Weights of a small sound classifier.
Model: arch tdnn, norm batchnorm, activation silu, depths [9].
Training: muon at rate 0.0096, 15200 steps, batches of 384.
Data: trained on synthesised imitations of 52 everyday sounds, one a clip, 39062 training examples, 149.4 epochs.
Rows from block 3 of a small sound classifier, named by matrix and row number. Each number is 128 + 32 x the weight over its row's rms, rounded and kept within 0 to 255. All counts start at 0. Numbers have three digits each.
After each channel's rows are labels from the 100 clips, of 14848, where the channel reaches its highest value: "loudest band" is the band of the loudest frequency at the time of the peak. Only what is clearly more common there than usual is listed. The data: synthesised imitations of 52 everyday sounds, one a clip.
# conv: pointwise conv (model.blocks.3.conv.weight, 256x256x1), inputs 86-171

conv.123:090112108121116137128119104114130099128129113119090128175014128102083128128128120128144109153047095046128128165121123138087104160030134128130155128128128094197085109128185120128161136128134030128133133128128133128182085144079128094129155128123128108127076142
loudest band: 2000 to 4000 Hz

conv.135:128090114095109096107120086096107220113128161128128096178094133128128086128119139153061141128128143042134147128128161123087084128128076128070121128069128128128128143128155128128071081124058092042128024123128128128123121107094093128127117041186185128086106162
loudest band: 2000 to 4000 Hz; 1000 to 2000 Hz

conv.131:148149128128156119157110093187155102128128134019128128070127147128128147163128105120083119128132065149128141141067183075128128173128087128185088115189128088128128128128160191128128060128073128128204108085092128128101130082126154022128153081074118128106128111
loudest band: 500 to 1000 Hz

conv.115:099128128139129123121101049135042128128143150093102140157141128096128093128128164128012143131128128126128128106100128088065029128198128128139120122097099150137108075128069083085168128057105142139128099092146106125151026077128151129188128067184128103141164128
loudest band: 4000 to 8000 Hz

conv.106:128144128127096128128083128196128099142128091128092128121091128128128058090128156017200147128134025128173128144128132149030128128082124128128128108069128128128055097101128128128128128128128097152144148128141166137119128070114081083058139115128128080152128128
loudest band: 2000 to 4000 Hz

conv.8:128039128099203136125099130128128176157130173101112109117128196091116140088166154128124132128108128128055128121122158146128114128154142079191128128128181128183128080079085144128084151128100091171128128071220096102003145128151150128128078174098132069187154161
loudest band: 2000 to 4000 Hz

conv.148:208128112172094091128133128128135135033128100147122153128109165128064128110128128104087132133110087170128054101090081124116141128131113128123171151128134128014133099114088066198167128132111130203105158079128193170202110128062140113208066130128112126128089161
loudest band: 1000 to 2000 Hz; 2000 to 4000 Hz

conv.10:100139128101147140128128128128120133085187115128104128123128158128128128129121140176166097135169069128047098134151096106122128128097128110128128128128128128200125128128128153113039156095112144127147184157128125111078128128137120072095128148038128146128165136
loudest band: 4000 to 8000 Hz

conv.180:118166122075160128141132119128136103102128150133110079110155128128128128117128106118016116095095128147145128129082088128128113088128128128100128128129128123150113117128118062135128000144141133062110128120128088099114094156095169082013182167152128126121135128
loudest band: 2000 to 4000 Hz

conv.6:136042143128144128128134098173131155141156156128081111086085170126160123037175130128148141127115144078091128128097128138125159128128128128161103098126128128080128133128078151110148128128128164039134175128128123180169121116128156092128103116160103107094119128
loudest band: 1000 to 2000 Hz

conv.230:143056082123118117175081106128128128216098091188144138165097120192165091128128099143192109128170137151144128128168128125128128166142182086128128078080135146128121114157128128128130134154128128140128128170110120128143090123154113118131062132139203105111128111
loudest band: 1000 to 2000 Hz

conv.73:162128128104170117130044061089108128153152138139128137160128207128085068119107102151090160084080092135168109092177138107109152155089195128128128128060106128080128067124151080132081149128056128120128128128121100165196089043129128109128103080225128165140092174
loudest band: 2000 to 4000 Hz

conv.101:101125139093170085128124128095130150136128177097128128128128128128059128128086071190042128128133210087144049128128128128128128089201151175128093188128114144176146150107192085166128176102108154167147128128170138128170134179164135128184150128101128113123136128
loudest band: 500 to 1000 Hz

conv.1:153128075128174128122128117035072126078161128121139168128103123088128128064164128128128096128097200142148128098139128140076205088160128142048085128119130092154145163107118068128128138128072114085139136128154112076105137128118146145130128129102128129117138079
loudest band: 4000 to 8000 Hz

conv.164:128120128088137128164128123104128071228185125128128128120128128086128149162124128113128087125148128128052130128138087110151117105128144126122072128168181105105149128133077105128174128128098076169204171144139089128175128169128115123174172082039101140113167171
loudest band: 2000 to 4000 Hz; 1000 to 2000 Hz

conv.72:173128128137128128128108151137193128128128134128173059156083128128095128128154107155153128128128128128118117083120120153128114102100152112128048085128128113098128087128121153150178070151140193128128119103113112109173128131190063128130094070128148085128128105
loudest band: 1000 to 2000 Hz; 2000 to 4000 Hz

conv.154:215090100140086128116108138172082165128087037128163060120061151173084128137128128108133084073105132126089185176128157129095092128093106131113081128128128128114149140116128052117190115134108098099128088113128177114135106130155128203174081060063077122128134019
loudest band: 1000 to 2000 Hz; 2000 to 4000 Hz

conv.20:215128117218128096143169128128080128097128088128128128166162107181123107128187115128114128171143011085128128112111097128128128127156083128128085056128122120161155149153167131095128128140128143128112157128170145058129128219122128128035111128142128143128118078
loudest band: 500 to 1000 Hz

conv.177:128157072114128138208124111128177116129180128039128161126128149093178082137170168129074128135128165100145124149117111128094128106107132117184115128072092077080127128128142193128128083127101128102090128128101121120132065066067128039197138128128057135128134128
loudest band: 4000 to 8000 Hz

conv.146:033151084128128169140137128128126108105117110097079128111141128163140128127114128142143108084102081012128130121128151140128072128129041128128146175121128128128128071118128031188128121106118128146080061094125137152178128124104126084151128140055154128113128097
loudest band: 2000 to 4000 Hz; 1000 to 2000 Hz

conv.202:140151076094128100128211119128128139201099156156099123128064128167195128130128128103107150126128155108138106128142128162094128126128124086128031130092141079187128133122215121091135128128089082172073128097134128128107161121098128128047128156128114140158191153
loudest band: 2000 to 4000 Hz

conv.191:128125095128141119128096137128128149115184158130078120052100166134157117128048117133128128128163179167097152136114169163128097128128142137128128110127110128200183148179128128146083128143128070202067128082128097127187082128104128117139104128160150151182128105
loudest band: 4000 to 8000 Hz; 2000 to 4000 Hz

conv.22:114068080128195128128084115156128128128134128128144128084128148107089061128128128133100188150128107159083128119080128131057131128118067101162128128049076128128106142122111171163128187098103122128118139139160091128107104152093159157084131133131078052128101101
loudest band: 2000 to 4000 Hz

conv.241:128128172097128149100073126033119136086113128128053128049121189128128128140128128196154146086127155128128144127062133128105128128137128131128149183128128113128123131112030133100141110128128110145072128169128187128128128080117128134130148128135128117128187128
loudest band: 1000 to 2000 Hz

conv.143:203120128119141146080134174157128169111162128130082095134128164128077064128128142128159128128128179113128110128132166097079154101124113180182099128128099111015128128169128128128128121188128097177132128161112059114128068131024187129128128149128128158093128144
loudest band: 2000 to 4000 Hz; 1000 to 2000 Hz

conv.173:128090146087125098092159134128083107128169113144082133090109148128128128116135090089193163128112128097191132124129128128145128119128091092128137146131109125128128081087214143098110130070128140128056156130128048112118085135119128161084255125136088111086104255
loudest band: 4000 to 8000 Hz

conv.104:128143163128131133101128171128128098128050141128070184200049128128104123128110088168094145102128128065103156136128144101128121128179112128103100124128128161128129094104128110123135074128128103087151065149171128128148128128111167157086128149140128152212190128
loudest band: 2000 to 4000 Hz

conv.9:156128128065174174123087128128128135067117105128128086120071174128079167146099128128128128119191128112135052128151118076188173116133099127128091066172148151082117094137113126095128099125064128190128128052160123128119157128128113134144128112196113114171064128
loudest band: 2000 to 4000 Hz

conv.18:078156121128111128079132113193166129246155119128128128128057128113189148116046128137194128089128135081173128134105170124130079131109120238128126128128125128093170121204125129123113121128140128104128068128128128145128130057085124128084101083118128109070128128
loudest band: 1000 to 2000 Hz

conv.13:128128142128165089139128180128102126194085221128141086128127110128128128128128120128210128128143155077208110184089223138146052138175128099128202140106102128189128181081128145101128105143128113160093050128128093203078128149128128128165184121128132136080128156
loudest band: 500 to 1000 Hz

conv.31:128134140147147128128106079069128087128125115072166142128134153127066148152111040155129132128093119128171125125092128101105106128161080128169128139128202128124157128063128140182128159124084128183149114071159112115051128185118201116128191061128095120141072186
loudest band: 2000 to 4000 Hz; 1000 to 2000 Hz

conv.172:098199128133134057128114075080155128147128152128111191189101128169128073097162094139004128128128125143213094128131140082080065128096072132130120134065061128128058128128101188128138157118128111128128161128128128128128101128128162114132128128160153124128128070
loudest band: 500 to 1000 Hz; 2000 to 4000 Hz

conv.187:106128136110128121118128144128128170092128091090175128128060128128128146116155137128111128128128173122145070048154075114120150133119128128160061152128220220154162053101141193150166122144093133128118128128129128128128128128130137112128135128124055128132128090
loudest band: 2000 to 4000 Hz; 1000 to 2000 Hz

conv.201:128128110128128128137128141128098219073076120128128128128102165072128128155142239097128180088163128035128128128128237128163112137128128149159185079128100211084137096015128142130128071082134128128183163134122128204128111068081109128169097128128146086148042128
loudest band: 500 to 1000 Hz

conv.95:128083076128135162061109127128128111128139128126097128128082128124089082119128128150183128124162128116143132128168128128128145126128166128128128114061055128102033100098159117075094128146103028072136128128139078128159128128155128128133128088151082097128159128
loudest band: 1000 to 2000 Hz; 500 to 1000 Hz

conv.185:128139128145078193039128137037103128116045176132144128245075087128093128128101174145160161128086207070143128188168147089128063094117137130094128128070141128128128158128114193129128140128130150128118095128104140147080071128150128105190087150188128128126128130
loudest band: 500 to 1000 Hz

conv.181:144128123128117155128057189114114128127140146113128130128129128077137166146141128134084128136128212128156074128081133032136107161145102121128133128084128128128128076099128189077128086104078084128103145165150148136120126109094218053164161128128144161079128128
loudest band: 500 to 1000 Hz; 2000 to 4000 Hz

conv.174:128123158128087142129128087183128128128160124136050129128110152128128146143128222155101144138117128128167163131128164119133160128115077155128156072162107104128178139128225128128182058128185128128106183153072128095129128046128128093107128115059128128097128125
loudest band: 500 to 1000 Hz; 2000 to 4000 Hz

conv.193:136151192128128087134073128032128120103129142112099109133140059096128128128057084128172161131130128088164050128136141110146090171072128128128102098128128174101162128128151128153128128118089128128097091173047111113128142126041126103128203111216128110136061128
loudest band: 500 to 1000 Hz

conv.122:099083206081177128128137128046154128111086128099128099108082110092091128118127128129128121128130132128081121086128139113164189157118128128151067087166118137128128128128094213136180174128088170137128075080089128128125059122137111142175128128141169128128025151
loudest band: 2000 to 4000 Hz

conv.190:128128099106128069151155142128128151128118167112128065128128111116118115125102128128125093128159128142117133098128140113066128106128084136095128065049054071193123117091128208128128055128075124135149128117087068108128136144128119116159122089079054103070128128
loudest band: 1000 to 2000 Hz; 2000 to 4000 Hz

conv.14:132141119097112133096124128128103189106128128061092081190073128121185174128128173069105165128077089089128128128083108122152057128091091137079128094158148160087172116105165163065140120081128092131153128134135102128128135118111129103128142038141128163108161088
loudest band: 500 to 1000 Hz

conv.119:151082128128041157095031128124085127097094131128128128128073099086209184128128090173187117114133149128128128127085100128128075179098128098065128138112139128088128072090191128099087116102128123128097128128146139083179112108124128128082103153078065128119128088
loudest band: 500 to 1000 Hz

conv.83:128081113128126128159128128133144137128128095128124103111086105193135128107118128121130128093102115174145148146092128136128123088070128138142155153096112083103135131145132103135074160178180128128131022128159109088142130119146154128128087128128108124070137174
loudest band: 1000 to 2000 Hz

conv.136:151163108105126069154128128136003128128128128085099037128137128070126160128112128128027128117159150128069128148128128099148104128168138148082167153128128074167128092128138068056089181122111128110128128089128189128138114128102128128156113128132054111100111128
loudest band: 500 to 1000 Hz

conv.165:092190128085130028128128156090058128128150162076084120128128063105151129131051134128053128146128125135128137128075128119170125128109133128086128128169178081151176200147117128133146176128094128100104104092130065128159081079141128078142151146128128134087128128
loudest band: 500 to 1000 Hz

conv.37:168051117093107121128156077238128136128204103129144128128083080142109124228136162140128128163137125183128206111128128128128100128154101128170162118128138108066158128048117084128157161132076128068127037099168103128128191158157098128105179162106128156119096128
loudest band: 2000 to 4000 Hz

conv.21:128035171129115066128129097128080140162128076128152128172137128128064157085128128118132098120125128106128066128148032162128105128172157151143155148128111128107094094128162105128082128206082155103129165079130128096135128184107185106070058144128128128139128128
loudest band: 2000 to 4000 Hz

conv.229:164156119121128078128114128128075133160060128020051122128128059081159128141110162156128097128118128140128128128145148037108066148123128113096124078128128128125128078140115100127087128128146140124128123128151079084118150128128128128128069078128128089129162115
loudest band: 1000 to 2000 Hz; 2000 to 4000 Hz

conv.129:128108117128153075128137128206144128110128120115128151124130087128161128083206141102226116124090150128128128126130130128160105183086109128128168174131110128128115128128143136139060159128126091178103000128128128128000128128157140158127128168113127099128144128
loudest band: 500 to 1000 Hz; 250 to 500 Hz

conv.220:149144083150121137128142188128131130083119128149109084089125110187096128062128065115166060187146211141170128128114121137128081124191076128128156049139118128122128128043136103126074108167141088167128096122154099219113128067135139142131136164145129092074090083
loudest band: 500 to 1000 Hz